From a checkpoint of a small sound classifier: width 160.
Rows from block 10, named by matrix and row number. Each number is 128 + 32 x the weight over its row's rms, rounded and kept within 0 to 255. All counts start at 0. After the name is the row's rms in percent of the matrix's.
# pw1: conv module expand (GLU, value and gate stacked) (model.blocks.10.conv.pw1.weight, 320x160), inputs 54-107
pw1.102 089 [209 127 150 104 161 136 171  98 150 120 164 129  89 118 186 167 116 144 156 193 102 134 161 162  90 116 115 115 157  97 162 121 105 126 140 145 141 111 162 115 115 133 130 145 149 103 132 122 156 138 160  83 123 158]
pw1.103 103 [104 114 110 114  60 178 150 100 145 130 201 188 105  70 239 134 106  91 139 198  82 104 131 129  84 140 131 176  90  94 176 137 138 149 117 158 123  97 149 142 141 160 148  88 125 105 160  98  75 125 158 125 116  79]
pw1.104 100 [157 131 160 120 116 123  84 114 148  95  62 135 117 140  95 196  94  95 151 107 117  64 183 135  80 189 135 109 105 178 120 163 119 157 112 135 161 116 137 167  99  72 184  28 144 184 179  85 165 106 174 144 144  81]
pw1.105 090 [119  99 129 169 125 126 150 186 156 128  99 129 121 153  96 170  79 124  88 183 154 168 103 183 177 142 107 156  94  80 129 161  98 128 107 109  62 152 108 132 169 111  98 130 151 110 129 107  78 181  71 160 143 108]
pw1.106 101 [171 125 115 180 132 194 131  88  88 113 100 145  96  91 160  88 180 197  96 119 139 181 134 147 150 129  66 144 122 118 143 153  71 200 132 151 162  51 104  97 106  85 180  91 117 156 104 127 136 126 145 135 132 121]
pw1.107 087 [137 106 107  75 118 130 168 103 140 173  90  90  64  79  91 168  81 139 103 132 197  72 122 143 157  89 147  69 104 135 131  81 169 121 174 142 125 103 199 150 179 198 122 101  83  92 187 172 137  97  88 151 152 138]
pw1.108 080 [145 158 153  80 115 196 160 191  78 202 139 125  72 110 127 113 123 137 138  87 110 132 170  99 135 114 112  98  72  91 129 138 108 114 136 102 171 133 158 143 140 112 138  52 149 133 139 147 113 102 111 125 144  78]
pw1.109 089 [177  99 148 114 112 167  91 122 125 120 174 120 111 135 167 183 105 118 152 120 137 203 170 125 165 145  61  66 155  86 105 132  99 156 124 117 158 105 108 112 147 191 141 134 109 119 119 158 152 123 125 112 124 143]
pw1.110 097 [ 87  66 156 113 123  75 125  77 110 153 183  68 165 131 150 114 126 134 121 170 118 175 116  96 211 129 155 147  47 127 137  93 138 103 105 126 164 131  97 121 166 170 153 175 116 108 142 111 156  99 146 149  89 151]
pw1.111 102 [120 145 133  70  80 178 105 119 117 104 102 132 157 133 181 108 170 116 159 121 140 188 156  72  66 124 113 155 127 174 118 111 156 143 100 149 112 124 119  91 196 160 124 126 137 102 110 173 135 144 111 139 129 122]
pw1.112 094 [101 139 115 107 168 129 172 116  49 151 113  81 109 121 131 152 115 136 153 168  58 161 107 140  81  91  57 101 136 124 129 145  99  93 155 184 128 119  58 181 150 163 157 125 156 177 140  91  76 140 227  87 105 131]
pw1.113 082 [131 153 107 117 197 145 145 139 137 117  37 147 128 105 160 130  81 169 128 138 152 162 109 125 152  97  71 111 182 132 112 104 128 141 181 133 163 130 177 151 199 150 174 134 127  63  88 133 120  50  89 118 124 171]
pw1.114 101 [146 120 164 102  99 138 206 140 150 138 137 169 146  69  59 126  91  90 116 103 126 127 119 140 120 119 145  50 135 183 128 154 132 125 111 148  80 129 185 139  99 135 102  84 104 102 137 122 151 152 138 119 203 130]
pw1.115 116 [ 99 154 167  92 150 142 167 104 171 116  91 158 108 134 142 159 140 110 116 144  67 112 128 135 169 123 124  84 157 157 126 106 147 168 129 118  80 108 144  87  94 165 136 144 129 134  85  81 115 166 185 167 116 105]
pw1.116 097 [114  66 172  80  98 145 121 106 149  72 137  97 119 105 111 188 115 176 142  93 183 171  99 108 108 100 128 107 142  96 125  94 136 140 133 185 122 157 157 107 138 118 152 139 170 137 102 196 166 183 128 200 129 192]
pw1.117 097 [113 107 173  82 140 167 100 123 168  52 162 105  52  91 128 139 157 124 131 136 156 104 177 101 143 162 136 159  83 112  83 127  95 148 145  91 123 166 145 165 119 169 114  93 199 161 128 139 121 124 108 158  79 146]
pw1.118 093 [109 167 113 126 146 157 117  74 103 131 157 127  90 116 158  96 123  95  92 128 120 120 141 115 175 156 180  97 149 108 126 129 135 105  95 119  95  87 133 150 125 111 115 161 112 104 129 120 110  90 129 142 200 164]
pw1.119 105 [118 134  79 127 137 146 136 110 117  94  65 132 142 117 151 137 117 148 111 118 122 125  66 188 113 121 121 142 163 118 124 126 176 148 103 150  82  97 108 181 161  82 149  66  90 107 117 133 120  58 106 121 154 170]
pw1.120 102 [146  53 132 129 150 101 100  45 148  64 176 184  90  95 169 130  87 142  94 149 136 177 158 170 103 145  89 112 138  93 114 122 110 173 132 190  97 116 123 101 120 125 121 136 117 159 100 119 141 138 202 116 192 189]
pw1.121 095 [107 154 161 178  79  91  97 131 152 141 122 108 136 121 123 184 137 177 106 142 140 151  90 143 106 132  68 109 125  97 141 106  80 135 154 202  67 130 174 123  83 124 118 133 124 107 140 107  71 143  52 196  99 144]
pw1.122 092 [ 65 115 132 108 116  97 158 171 160 107  94 106 114 186 108 155 105  94 160 134 172 159 114 103 160 146 100 183 155 137  88 113 173  72 131 143 101  90  79 131  95 118 100 188 127 132 129 108 126  99  93 163 171 128]
pw1.123 094 [172 139 151 111  98 147 105  88 176 142 125 134 123 130 131 130 148 206  98 111  66 125 126 122 104 138 104 154 152 103 128 117 124 116  46 111 113 179 103 133 157  69  77 159 122 183 138 132 131 149  84 135 143 108]
pw1.124 081 [127 109 143 161 109  88  82 128 156 116 179 141 139 128 118 111 139 143 144 115 105 133 109 137 166 140 156 134 166  84 113 176 151 188  94 111  58 108 172  86 135  73 130 120 120 121 131 147 181 181 113 176 193 117]
pw1.125 095 [ 72 126 114 100 160  94 119 123 130  91 157 141 159 107 120 144 124  96 160 168 163 154 136 101 182 157 101 127 146 157  82 107 167 170 144 120 195 100 168 128 131 172 126 153  67  59 113 166 196 101 193  49 168 183]
pw1.126 098 [127 192 159 149 123 114 117 118 135  96 113 140 165  65 113 179 174 129 162 118 112 134 150 147 145 108 122 130 152 141 131 102 141 166  86  97 195 108 223 109 116  72 118 176 124  52 119 207 143 177 142 127 125 182]
pw1.127 096 [ 81 129 162 195 170  82 145 144 121 180 135 102  90 140  99 168  96 127 113 122 140  78 150 120 127 149  79  44 130 107 129 144 146 178 140 146  50 169 156 104 110 150 129  78 166 218 156 143  81 165 114 131 174 103]
pw1.128 104 [ 97 128 123  92 156 136 122 112 146 120 179  83 161 153 166  84 119 156  96 125 175 181  97 134 172 160 122 132 187  75 102  96 154 153  91 113  88 148 143 189 191 146  68 172  90  91 114  96 135 104 100 145 108 145]
pw1.129 085 [ 73 119 113 184  83 110 121 113  88 151 110 106 157 116 146 122 115 135 166  98 132  94 188 106 125 180 144 136 143  69 174 188 107 104  95 174 103 177 145 120  66 106 130 157 116 115 166 139 158 150 116 139 197 112]
pw1.130 091 [125 151 113 141 163 139 120 131 146 100  99 122  90 132 105 115 112 194 156 110 122 143 157 111 148 176 118 189 112 135  82  79  92 145 127  81 169 131 186  81  92  97 150 150 141  73 121 163 154 125 148 125 123 182]
pw1.131 085 [137  67 117 144 181 116 174 136 112 133 126 137 124 161 111  59 201 147 121 126 163 133  81 108 111  81  64 100 149 132  79 157 132 176 172 142  89 195 105  96  92  77 181 147 137 180 134 170 123 177 158 122 108 147]
pw1.132 101 [153  80 108 117 135 120 161 172 143 124 133 234 123 134  63  86 126 138 122 131 110 125 181 152 127 136 150 133 122 147 112 158  71 137 118 109 122  74 189 115 173 103 176 134 107  80 137 168 164  98 114  71 147 168]
pw1.133 103 [120 160  97 191 139 140 153  78 156  43 124 147  78 119 107  88 139 108 128 137 135 114 127 183 137 182 160 176  93  86 105 124 113 141 141 189  82 150 125 175  93 160 130 182 161 125  75 137 130 182 119 117 166 200]
pw1.134 087 [208 181 166 106 128 154  92 162  75 163 141 163 103 164 108 159 155 153 106 100 172 156 131 104 132 186 169 119  81 119  96 151 180 103  99 119 130 133 158 117 138  97 173 135 127 164 162 132 138 105 107 128 105  87]
pw1.135 102 [103  65  72 147 152 127  81 133 165  82 184 206 111  77 109 156  66 137  99 176 141 113 162 117 143 156 155  96 135 101 165 130  91 121 147 130 204 167 104 114 125 133 108 124 183  90 118 109 152 111 111  96 131 126]
pw1.136 087 [177 168 126 170 173 170 114  82 145 179 161 142  94 182 114  63 104 155  89 113  90  88  95 108  72  89 121 202 141  94 175 155  67  78 106  81 164 100 113 135 113  86 112  98 142 134 128 197 141  99 168 136 102 132]
pw1.137 101 [116 117 103  92 132 134 151 170 124 163 140 145  93  85 102 135 111  88  93 162  66  90  99  48 142 157  95 183 114 154 145 110  91  37 108 148 114 116  98 125  82 146 162  93 113 150 143  60 100  80 121 105  60 129]
pw1.138 107 [135 187 150 118 123 134 189 113 103 142 152 156 104 154 169 125 112  96 110 135  81 158 136 209 160 157 123  83 102  95 180 103 129 126 141 106 102 119 165  91 141 174 111 106 158 104 159 147 132  99  85 144 177 124]
pw1.139 099 [157 103 102  97  67 124 165 145 216 109 127 125 119 123 133 143 146 151  59 179 202 139 137  89 127 138 102 210  83 112 107 158 117 134 146 139 145  70 131 120 155 127 137  39 111 128 157 125 126  82  99 150 120 105]
pw1.140 096 [120 188  76  99 119  98 107 149 142 154 141 124 123 138 128 133  72 154 158 156 132 155 119 182 153  62  75 129 158 130 102 128 152 106 131  75 127 102  93 155  69 142  80 155 106  86  30 123 143 142 121  84 133 130]
pw1.141 083 [ 78  77 120 129 151 160 148 113  93 205 187 141  88 104 176  98 152 150 131 156 136 112 170 127  89 162  60 114 124 167 142 154 163 106 145 131 109 154 147 200 149 111 179 138 172 127 140 107  99  88 136 150 143 117]
pw1.142 096 [102 111 191 136  71  76 133 114 167 149 144 142 131 136 140 137 149 152 158 133 113  94 138 142 127 132 131 129  90 148 164  92 115  53 121  67 153 135 140  83 113 105 141 159 115 145  49 133 145 197 127 109 133  85]
pw1.143 096 [151  98 146 119 164 165 219 111 165  93 133 123  88 132 151 147 137 137 152 122  60 116 120  85 137 165  57  84 140 141 142 113 115  92  96 118 145 119 130 188 116 157 120 137 119 122 105 100  93  66 136 110 103 130]
pw1.144 086 [116  78  90 129 108 105 105 105 121 139  57 119 134 101 141 147 159  73 106 142 140  91  99 107 131 122 182 186 158 118  99 143 135 126 119 156 104  77 117 165 117  91  96 106 142  57 127 131 142 122 162 201 115 122]
pw1.145 128 [ 99 118 127 121 126 210 131 170 113 150 124 104 135  53 139  89 153  83 102  80 107 150 179  70 175 101 106  97 166 138 107 136 120 169 185 115 170 104 113 111  91  94 108  84 110 133 142 157  69 152 147  99 147  97]
pw1.146 098 [137 156 130 107 129 107 185 142 154 120  87 132 160  84  61 131 172 117 146 141  37 105  71 121 208 114 160 182 126 127 176  64 144 162 107 113 148 165 183  95 112 112 131  71  97 189 119 121  98 143  96 154 160 104]
pw1.147 092 [146 126 108 140 124 138 153 121 165 157 155  66 159 111 134 128 129 160 108 157 142  81 128  86 117 123  83 118  58 189  72 148  98 117 161  67 141 140 101 177  97  89  74  76 130 158 100  96 114 139 142 152  58 129]
pw1.148 090 [111 158  91  86  94 152 159 146 105  68 118  73 151 175 158 158 125 129 162 101 182 117 138 144  65  75  84 109 146 144 168  84 118 129 168 157 131 123 159 138 113 142 117 152  99 119 110 138 126  70 134  91 114  93]
pw1.149 094 [ 98  97 102 132 108 141 106 147 101  76 140 105 125 131  81 171 156 175 148  84 167 125  84 128 122 118 135 135  56 167 121 118  92  14 140 152 138  98  62  86 141 114 115 113 129  74 105 145 110 178 163 194 114 125]
pw1.150 088 [135 107 132 152  67 144  76 140 103 139 164 152 110  65 105  70 228 134 149 150 105 145 106 153  98 126  87 117 126 131 114 166 122 103 107 184 163 148 152 143 123 119 184  83 120 135 184  92  74 144 150 183 128  99]
pw1.151 102 [139 159  67 107 120 117 125  79 115 138 151 103 160 100 137 141 170 122 175 117  93 158  78  81  81 123 166 125 131 163 187  88 136 105 136 148 105 145 111 133 103  70 102  66 108 160 129 139 132 135 156 194 140 101]
pw1.152 093 [124 207 144 166  70 107 108 160 181 176  99 159 149 130 162  90 175 179 131 103 128 122 140 119 119 114 122 173 140 121 107 160 147 163  61 110 191 143 131 164 118 122  92 140 132  78 151 111 120 152  87  90  95 115]
pw1.153 098 [141 109 120  99 132 106 175  79  74 176 126 115 129 100 148  80 164 152 101 130 149 137 144 125 142 115  94 103 148  98 137 177 149 165 107 100  82 139 120 119 179 146 125 128 141  92 165  78 200 101 136 100 109 126]
pw1.154 086 [124 177 167 170 141 112 139  95 101 116 119  88  94 155  99 152 173 108  47  93 141  84 157  66 125 163 204 113  83 142 160 148 186 146  66  90  75 141 146 157 114  55 121 123 125 116 169 146 133 160 198 155 182 122]
pw1.155 093 [171 127 134 192  93 126 111 174 119 101 127  88 147 117 174 174 131 101 111 103 173 141 144  82 151 122  90 154 179  77 103  81  51 178 127 131 106 133  52 100 124 100 165  94 179 171 123  98 176 142 134 156 169  92]
pw1.156 099 [126 139 114 170 177 166 125 144 141 125 111  65 102 141  76 100 102 104 107  96  94 124 161 137 163 146 156 150  82 123  91 149  96  69 182  68 151 122  84 136 124 100 153 114 123 125  75  68 130 143 114 152 112  60]
pw1.157 105 [182 114 189 111 138 127 146 142 172 125 109 162 116 118 148 118  76 153 112 130 138  91 156  96 132 196 171 170  97  86 103 153  43 117 162 114 114 151 105  87 124 115 117  82 128  74  69 142 123 175 170 134 151 151]
pw1.158 101 [130 113 166  73 101 133 154 125 161  70 124 153 122 111 168 142  62 103 186 120 108 169  75 123 142 122 120 149  24 160  80 124 135 127 186 123 101 146 124 149 150 153 168 120 145  99 135  83 119 184 174 145 135 142]
pw1.159 100 [144 105 137 100 153 125 148 115 165 111 155 176  89 136 158 147  96 110 117 180 100 112 153 180  75 104 124 115 130 117 149  93 155  96 157 179 130  68 151 128 129 180 126 137 150 123 165 185 116  80 162 102 169 130]
pw1.160 097 [105 105 172 151  82 103 111 137 135  85 180  62 175 138 116 154 128 128 147  94 120 166 187 107 112 219 171  89 212 119 102  90 100 131 106 142 161 105  95 105 111 134  70  97 148 115 134 112 138  96 115 156 111 126]
pw1.161 075 [181 166 104 140 102 165  96 138 100 130  82 139  78 130 137 113 158 111 173 135 131 147 192 148 118 132 186  59 170 160 127 124 138 122 147 110 113 171 147 147 126  98 167 137 144 175 107 134 105 112 140 144  91 148]
pw1.162 109 [147 198 122 139 100 207 105 119  94  70 115 156 185  91 119 128  87 126 118 173 200 110  92  86  98 100 112 120  69 125 120 142 141 151 141 157  62  95  91  99 136 146  72 166 206  65 166 141 117 134 105 146 109 126]
pw1.163 089 [197 163 159 119 155  92 188 120 100  88  98 133 125 107 119 124 124 137  88  99 164  86 113 145 121  98 128 112 157 177 138  49 139 127 135 112 186 140 129 135  95 106 178 154 190 148 157 106 205 178 144 162  91 133]
pw1.164 101 [ 74 153 117 185 139 155 124 113 105 145 148 132 137 163 141 103 123  75 161 107 124 119 106  82 107 119 157 189 174 181 117 136  32  91  70 109 138 126 115 148 130 166 133  67 171 102 146 134 141 114 134  85 122 115]
pw1.165 085 [189  39  72 153 138  96 120 118 155 122 187  87 116 190 117  65 143 119 131 145 144 119  84 115 139 106 120 175 164 115  78 107 134 148 140 159 202 188 136 162 190 167  98 142 100 131 187 139 117 156 180  57 140 117]
pw1.166 107 [143 147  94 147 142  49 102 155  90  87 127 123 169 159 134  93 132 131 132 171 184  88 136 149 129  90 134 159 103 186 174 126 153 102 169  81  90 157 149  77 140  83 134 133 140 121 158 114 135 143 131 143 150 138]
pw1.167 086 [120  41 121 125 172 108  89 135 182 110 163 222 186  64 100 124  85 153 111 196  95 126 126 141 146 109 121 136 164  60 177 100 114 131 135 124 136 107 144 110  52 104 124  86 137 115 106 151 135 109 165 154 141  87]
pw1.168 103 [163  59 152 136 154  87 146 167 128 152 149 107 174 154 169 150  83 165 147 157 113  64 134 100  81  99 135  56  96  69 133 147 139 133 194 162  94 119 100  81 143 137 207  98 105 166 140  85 127 173 141 130 141 154]
pw1.169 114 [141 129 156 175 123 103 102 109 137 120 125  63  98 117 105 148  93 129 120 117  45  95  47 164 102 124 111  97 158 175 146 172 139 126 114  59 164 118 107 121  88 121 140 109 118 113 127 174 169 111 129 134 119 107]
pw1.170 114 [153 149 202 104 124 131 111 121 123  50 124 132  49 160 158 142 149 102 163  95 152  89 181  75 104 140 193 138 125 128 129 115 112 101 132 127 132 127 114 163 169 138  85 161 188  96 133  89 113 172 100 130 151 169]
pw1.171 102 [215 129 126 106 147 124 133 130  99 137 154  89 161 165 105 123 156 151 129 116 103 120 144 104 130 169 223 123 110  89 136 154 101 126 106 124 164 140  84  98 141 119 121 111  80 100 152 116 186 170 174 119 131 102]
pw1.172 125 [177 129 133 166 127 114 111 101 142  76  73 159 143 118 115 148 155 150 118 127 109  78 128  96 132 133 126 154 113 158 127 168  79  91 135 133 127 130 108 138  86 117 149  76  94 129 134 152 148 168 187 171 144 165]
pw1.173 097 [ 66 107 139 114 114 158 118 102 115 142  92 109 112 103  68 139 114  88 129 126 154 114 143 136  85 118 152  73 104 102 115 117 101  81 131 129 167 130 169 174 149 191 132 141 181 133 139 128 168 194  74 180 107 141]
pw1.174 108 [179 148 133 113 193 136 127 126 189 136 116 133 100 148  67 186 103 113 137 157 105 120 126 127 116 148 150  89 103  76 101 160 106 110 107 111 131 127  70 120 137 107 185 120 103 113  69 139 123 105  87  65 122 164]
pw1.175 109 [118 154 137 146 218 141 177  96  95 160 153 114 103 128 142  83  45 187 106  74 142 105  93 123 115 139 143 124 110 122 139 105 129 153 140  81 142  90 158 106  93 103 154 129 138 173 161  83 155 127 146 141  81  71]
pw1.176 103 [155 112 141 163 136 119 129  81 121 143 113 118 119  86 183 177  85  88 130 161 111  97 137 115 174 130 170  72 115 136 150 113 139 181  96 157 122 158 147 110 155  98 128  89 131 149 137  75 111 148 173 127 119 102]
pw1.177 099 [114 131 154  59 158 152 101 175 140  83 108 134 145 124 150 152  51 106  87 130 110 151 172 140 118 165 137 155 139 107  99  60  79  99 132 101 131 124 107 150 131 167 105 152  86 143 110 107 129  86 113 107 140 155]
pw1.178 105 [116 148  95 130 149 122 165 154 111  99 151 130 145 162  74 105 111 148 104  50 125 168 132 142 153 137 156  93 147 102  92 173 109 166 118 136  89 151  99 196  85 129 124  91  66 131 196 156 114 108  92 171 102 154]
pw1.179 108 [174 127 116 162 165  99  92 148  51 165 163  79 101  96 118 151 115  21 166 106 185 101 153 129 104 160 196 103 171  95 138 201 104 118 138 151 112 148 177 139  72 119 161 161 143 100  97 103 148 170 132 100 185 126]
pw1.180 099 [104 127 168 167 129 205 133 124 102 145  64 140  93 165  76 181 132  91 142 184 155  60 132 124 100 114 144  98 189 136 128 130 146 152 118 145 148 117 157 103 139 125 173 117 103 169 161 143  80 168 126 105 138 167]
pw1.181 107 [144  93 141 138 135  93 152 172  89 185 122  91 105 137 192 150 146  98  99 200 189 133 149 165 146  87 160 143 149 193 127  96 147  71 155 102 122  87 128  97 150  98 160 168 140 140  96 128 153  81 138 141 167  72]
pw1.182 107 [156 104  66  95 111 137 171 113 145  61 124  97 121 144 175 103 128 132 135  57 145 100 119 116 183 114 137 142  70 160 113  69  96  55 201 147 119  96 140  90 118  86 180  72 106 149  56 139 214 114 136 118 138 162]
pw1.183 105 [104 126 206 207 126 187  87 135 110 117 150 142 104 102 114 101 103  74 104  81 149  94 101 134 180 160 198 121 109 169 175 123  75 152 110 146 172 162 100 136 204 148 142 106 121 163 126 121 105 139 122  96 119 152]
pw1.184 105 [ 96  69  89  20  89 170 149 169 113 144 131  73 106  89  81  89 133 132 154 158 193 130 147  95 155 122 118 103 105 139  72 133 124 100 152 160 144 115 133 174 126 187 127 108  86 153 171 140 142 155  82  86 127 156]
pw1.185 106 [155 147 170 138 155 189 130 149 106 117 111 128 122 158  97 101  93 101  88 108 115  73 162 104 156 146 162 106 169 134 187 109  86  87  82  96 176 126 180 133 134 163 173 168 159 118 108 150 165 124 123 116 124  84]
pw1.186 105 [ 69 152 185  95  95 108 143  88 165 134 125 172  71 173 119 177 103 114 177 101 108 110  82 145 132 123 142  73 100 169 165  81 141 139  89 129 173 146 163 120 172 199 108 144 181  84  96 142  78 102 128 175 116 169]
pw1.187 105 [123 138 157  99  78 139  86 138 140 156  59 127 115 131  90  46 100 150 130 129  97 191  99 132  83  94  56 168 146  96 124  88 143  94 152 192 154 124 175  88 118 175 151 114  66 105 136 188  77  74  86 133  97 127]
pw1.188 113 [125 135 104 152 115 165 137 148  84 157  70  76 154 137 146 156 154 150  85 109 163 112  72 112 106 106 159 106 124 136  89  96  90 162 122 146 128  68 145 102 188  78 134  91 115 171 167 125 109 131  97 135 189 179]
pw1.189 094 [178 157 156 135 153 151 131 167 137 156  97  89  66 128 149  68 170 100 120 135 125 116  91  73 102 176 142  79 151  96 104 124 124 111 107 107 116 142 184 139 128 145 167 134 164 187 114 139 106 149 171 175 196 114]
pw1.190 109 [138  99 162 159 109 151 139  79 134 130  85 119 134  59 135 144 108  98  92 106 115  35 187  66 144 110 169 144 107 127 156 126 114 182 100 132 116 174 161 125  94  77 119 115 159 112 132 125 166 119 114  75 187 124]
pw1.191 096 [149 169 133 117 130 167  95 129 141 122 106 134 125 174 147  74 111 143 118 104 142 117 172 125 160 129  96 139 171 149 176  66 108 101 168 168 118 119 140  84 107  81 143 164 169 146 135  74 123 167 117 150  97  58]
pw1.192 083 [146 140 146 185 156 159  62 131 122 105  77 122  87 126  88 160 184 146 141 108 108  80 156 113 132 105 170 114 114 178 119 123 115 104 116 109 140 106  86 104 146 109 123 194 193 138  61 106 186 115 130 133 172 111]
pw1.193 111 [ 44 146 170 148 150 102  87 129 150 144 173 147 103 105 148 117 123 134 198 120 139 144 118 132 101 122 202 133 107 134 128  91 113 152  75 147 180 143 142 109 148 114 152  98 148 206 154 120  84 149 111 117 151  93]
pw1.194 109 [ 86 105 115 134  62 178 150 181 165 159 154  95 147 153 151 153 150  78  97 109 107 117  98  75 172 121 108 145 114 129 120 130  86 125 162 134 107 180 137 104 152  98 135 112 115 122 172 146 171 195  51 105 149 141]
pw1.195 119 [124 175  77 190  69 164 163 187 106 131 148 126 141 137  99 143 166  87 133 105 200 137 137 111 174 149 110 104 123 151 144 131 160 153 100 138 241  74 112 187 144 167 166 100  87 131 124 161 112  88 117  99 150 105]
pw1.196 120 [ 96 210 167 153 116 157 152 118 132 112 131 119 131 151 153 115 182  87 110 118 131 148 121 136 141 122 114 155 115  90  57 156  96 116  86 114 154 100  94 193 154 119  72 145 120  79 154 117 148 117 125 110 145  82]
pw1.197 091 [138 127  74  87 175 148 137 150 111 104  89 115 120  89  92 207  86 135  65 195 160 102 132 104  55 132 129 106 125 135  95 131 147 165  98 132 128 154 146 159 163 120  64 136 103  83 111 133 100 131 107 110 121 152]
pw1.198 104 [174 113 153 167 185  92 143 155 131 126 107  94 120  91 130 104 146 183 119 151 143 121 110 111 142 214  90 181 136 121 128 116 154 115 133 127 160 147 165  88 125 113 149 166 158 191 161  81 138  63  93  83 119 119]
pw1.199 096 [118 104 117 113 115 116 143  74 120 122  82 104 134 125 169 187 233 153 169 130  81 170 174 118 140  92 190 108  95  96 107 147  78 154 224 121 126 154 144 115 147 133 118 158 142 153 152  69 158 103 179 160 140  64]
pw1.200 084 [148 162 134 143 107 139 102 120 141 111  92 207 116 150 194 129 161 184 117 133  88 144 146 142 105 113 111 184 126 106 111 142 103 156 101 144  94 107 126 128 130  91 122 155 164 151 163 101 104 155 152 131  98  96]
pw1.201 080 [118 135 127 160 157  98 157 129 129  99 138 128  76 111  95 166 124  68 159 122 112 215  86 152 152 152 133 134 110 122  58 165 142 145 139 168 189  97 156 183 154 139 178 135 146 107 112 152 107  96 168  91 127 193]
pw1.202 110 [132 124  99 131 124 110 138 118 127 154 108  87  55 142 108 145 134 124 140 119 154  34  61 103 159 140 175 158 153 158  74 159 108 105 139 107 130 140 117 167 148 128 126  72 119 192  82 143 172 181  91 155  86 107]
pw1.203 090 [ 93 136 100 163  98  36 155 111 142 125 132 115  81  98 151  77 120 105 157 106 205  56 110 120 141 150 161  97 125  76 125  66 109 165  89 107 156 100 143 121 158 124 118 122 125  86 117 148 177 141 186 102 125 165]
pw1.204 109 [ 84 173 109 156 169 138 108 153 169  91 124 148 134 134  89 143  61 171  83  95 136  90 172 108  92 119 102 128 154 162 168 114 137 138 129 126 137 139 122 100 157  81  91 153 139 157 126 103 205 144 135 142 133 149]
pw1.205 096 [196 116  90 118 137 162 140  89  79 149  82 185 134 115 162  93  82 178 105  98 153 140  86  83 123  97 137  95 106 104 104 150  93 129 154 187 169 163 123 175 124 110 128 150 118 155 173 178 114  75 227 151  95 128]
pw1.206 094 [145 127  86 133 156 131  32 112 109 130 100 104 179 141 140 170 152 149 140 117 136 123 147  91  77 104 150  75 126 172 108 164 135 108 108 162  90  58 152 114 131 128 153  99  85 173 136 127 104 151 151 149 143 135]
pw1.207 096 [138 175 110 128 152 158 106  78 108  83 102  76 138 120  70 140  94 154  83 119  75 123 123 125 102 175 150 110 119 152  67 145 122 124 126 148 157 116 129 126 169 177 140 132 163 184 162 133 130 151 133 100 121 154]
pw1.208 100 [150 112 138 117 106 122 125 123 146  80 115 160 127 137 125 160 143 173 182  98 187  68  88 114 172  71 102  87 175 135 159  94  54 115 122 129 103 103  98 128  95 131 124 202 106 147 145 148 145 137 100 181 150 129]
pw1.209 095 [121 120  81 118  62 159  90 154 171 170 119 162 133 148 131 103 107 123 145 144 116 149 108 152  96 107 113 236 173 145  92 122 131 166 164 154 129  79 109  86 191 136 124 133 145 176  99 127 136 106  91 154 114 132]
pw1.210 121 [178 120 129 156  91 153 101 164 119  72 118  94  72 135 112 133 124 143 150  88 157 116 191  92 158 183 114 123 123 124  83 128  74 141 116 138 180  85  88 157 115 134 181 142 145 146 162 104 166 149 148  73 103 162]
pw1.211 099 [136 139 103 121 168 127 171  96 122  79 122  74  74 137 115 124 118 144  98  82 146 159 130 181 117  78 115  90 124 113  96 144 107 155 142 154 153 132 162 195 126 152 135 148 121 127 133 126 104 148 123  88  97 161]
pw1.212 105 [113 180 100 117 142 100 105 126  49  94 161  92 139 161  67  97 119 144 133 105 142 161  60 172 113 111 167 122 140 182 139  89 128 147 133 161 180 148 157 120  93 132 140 191 121 160 143  95 130 152 144 105 135 169]
pw1.213 116 [159 149 165 171 137  52 102 157  83 138 121 106 141  69 163 126 109 148 156 137 177 125 131 135 122 124 168 105 146 175 106 170 184 202  93  87 107 112 176 144 163  90 203 122  78 133 135  73 138 135 133 170 168 120]
pw1.214 110 [163 127 134 154  85  99 128 131 141  76  92  92 140 156 107 102  95 149 120 102  89 138  82  72 110 126 199 116 146 136 136 131 107 116 144 171 141 109 146 100 112 116  97 194  82 128 108 127 110 130 108 154 143 141]
pw1.215 101 [157 127 106 101  81 108  99 139  90 128 165  88  67 149 118  79 190 139  74 141 134 156  62 113  46 141 109  93 141 175 131 150 162  72 124 153 162 141 130 149  87 112  99 112  93 157 129 122  81  86 139  77 139 119]
pw1.216 104 [ 73 159 158 101 182 181 111 171 114 116 130 137  88 111  84 145 161  48 153  86 126  75 173 175 141 200 109 102 140 100  88  92 141 128 135 175 113 145 149 133 104 135 139 123  55 120 155 183 110 115 100 135 175 140]
pw1.217 107 [111 119 174  98  66 115 148 127 122  93  93  99 129 127  93 174 105 172 118  57 103  93 142  98 154 100 225 108 150  99 150 106 108 114 120 124 115  79 123 124 113 135 148 123 195 132 103 167 155 150 115  99  82 121]
pw1.218 105 [198 117 181  90 155 138  66 127 135 132 101 117 129 114 101 120 126 117 145 157 152  95  75 124 154 146 138 116  84 103 124  91 110 137 170 169 146 135 162 119  96 165 132 187 177 163 127 148 104 142  86  88  76 189]
pw1.219 117 [154 114  55  74 102 166 148 142  88  68 123  99 141 142 120  96 229 128 160 100  78 166 106 110 138 131 163 128 118 185 139  92 136 143  97 109 142  97 110 129 143 184 100 132  61 178 145  97  73 146 112 148 114 101]
pw1.220 115 [145 130 159 170  92 144 138 113  92 113  69 123 116  61 150 127 139 138 110 127  98  34 120  96  63  78 143  83 163 168 139 179 120 113  70  92 161 117 170 105 172 126 156 128 136  58 152 151 209 143 136 126 138 125]
pw1.221 103 [ 91 128 178 144 132 179 126 184 115 177  66  98 149 110 128 157 175 160 136 150 131  84 159 125 193 132 167 139 119 121 106  99 133 201  83 160 164  72 176  87 107 172 183 171 161  90 172 115 153 135 126 125 117 101]
pw1.222 103 [160 142 117 118  88 150 177 161  71  64  77  97  86 121 135 149 133  71 147 110 155  64 106 102 146 153 130 133  47 150 125 127 142 109 109 141 174  74  96 194 122 114 151 101 220 160 108  45 186 156 104 132 130 158]
pw1.223 099 [149 123  98 179 139  71 126 121 101 131 100 145 119  93  69 110 125  61 118 140 144  89 154 114 131 167 174 130  95 206 140  64 127 120  68  87 138  94 142 142 108 145 152  99  91  67 195 132 120  81 182 176 160 133]
pw1.224 105 [128 100 136  92 161 128 165 134 172  70 104 125 125 160 111 180 109  79 133  96 169 114 155  88 110  93 103 145 146 181 167 155 102 152 172 131 124 134 108 131 186 105 113 133 156  95 113 171 210 114 155 116 118 173]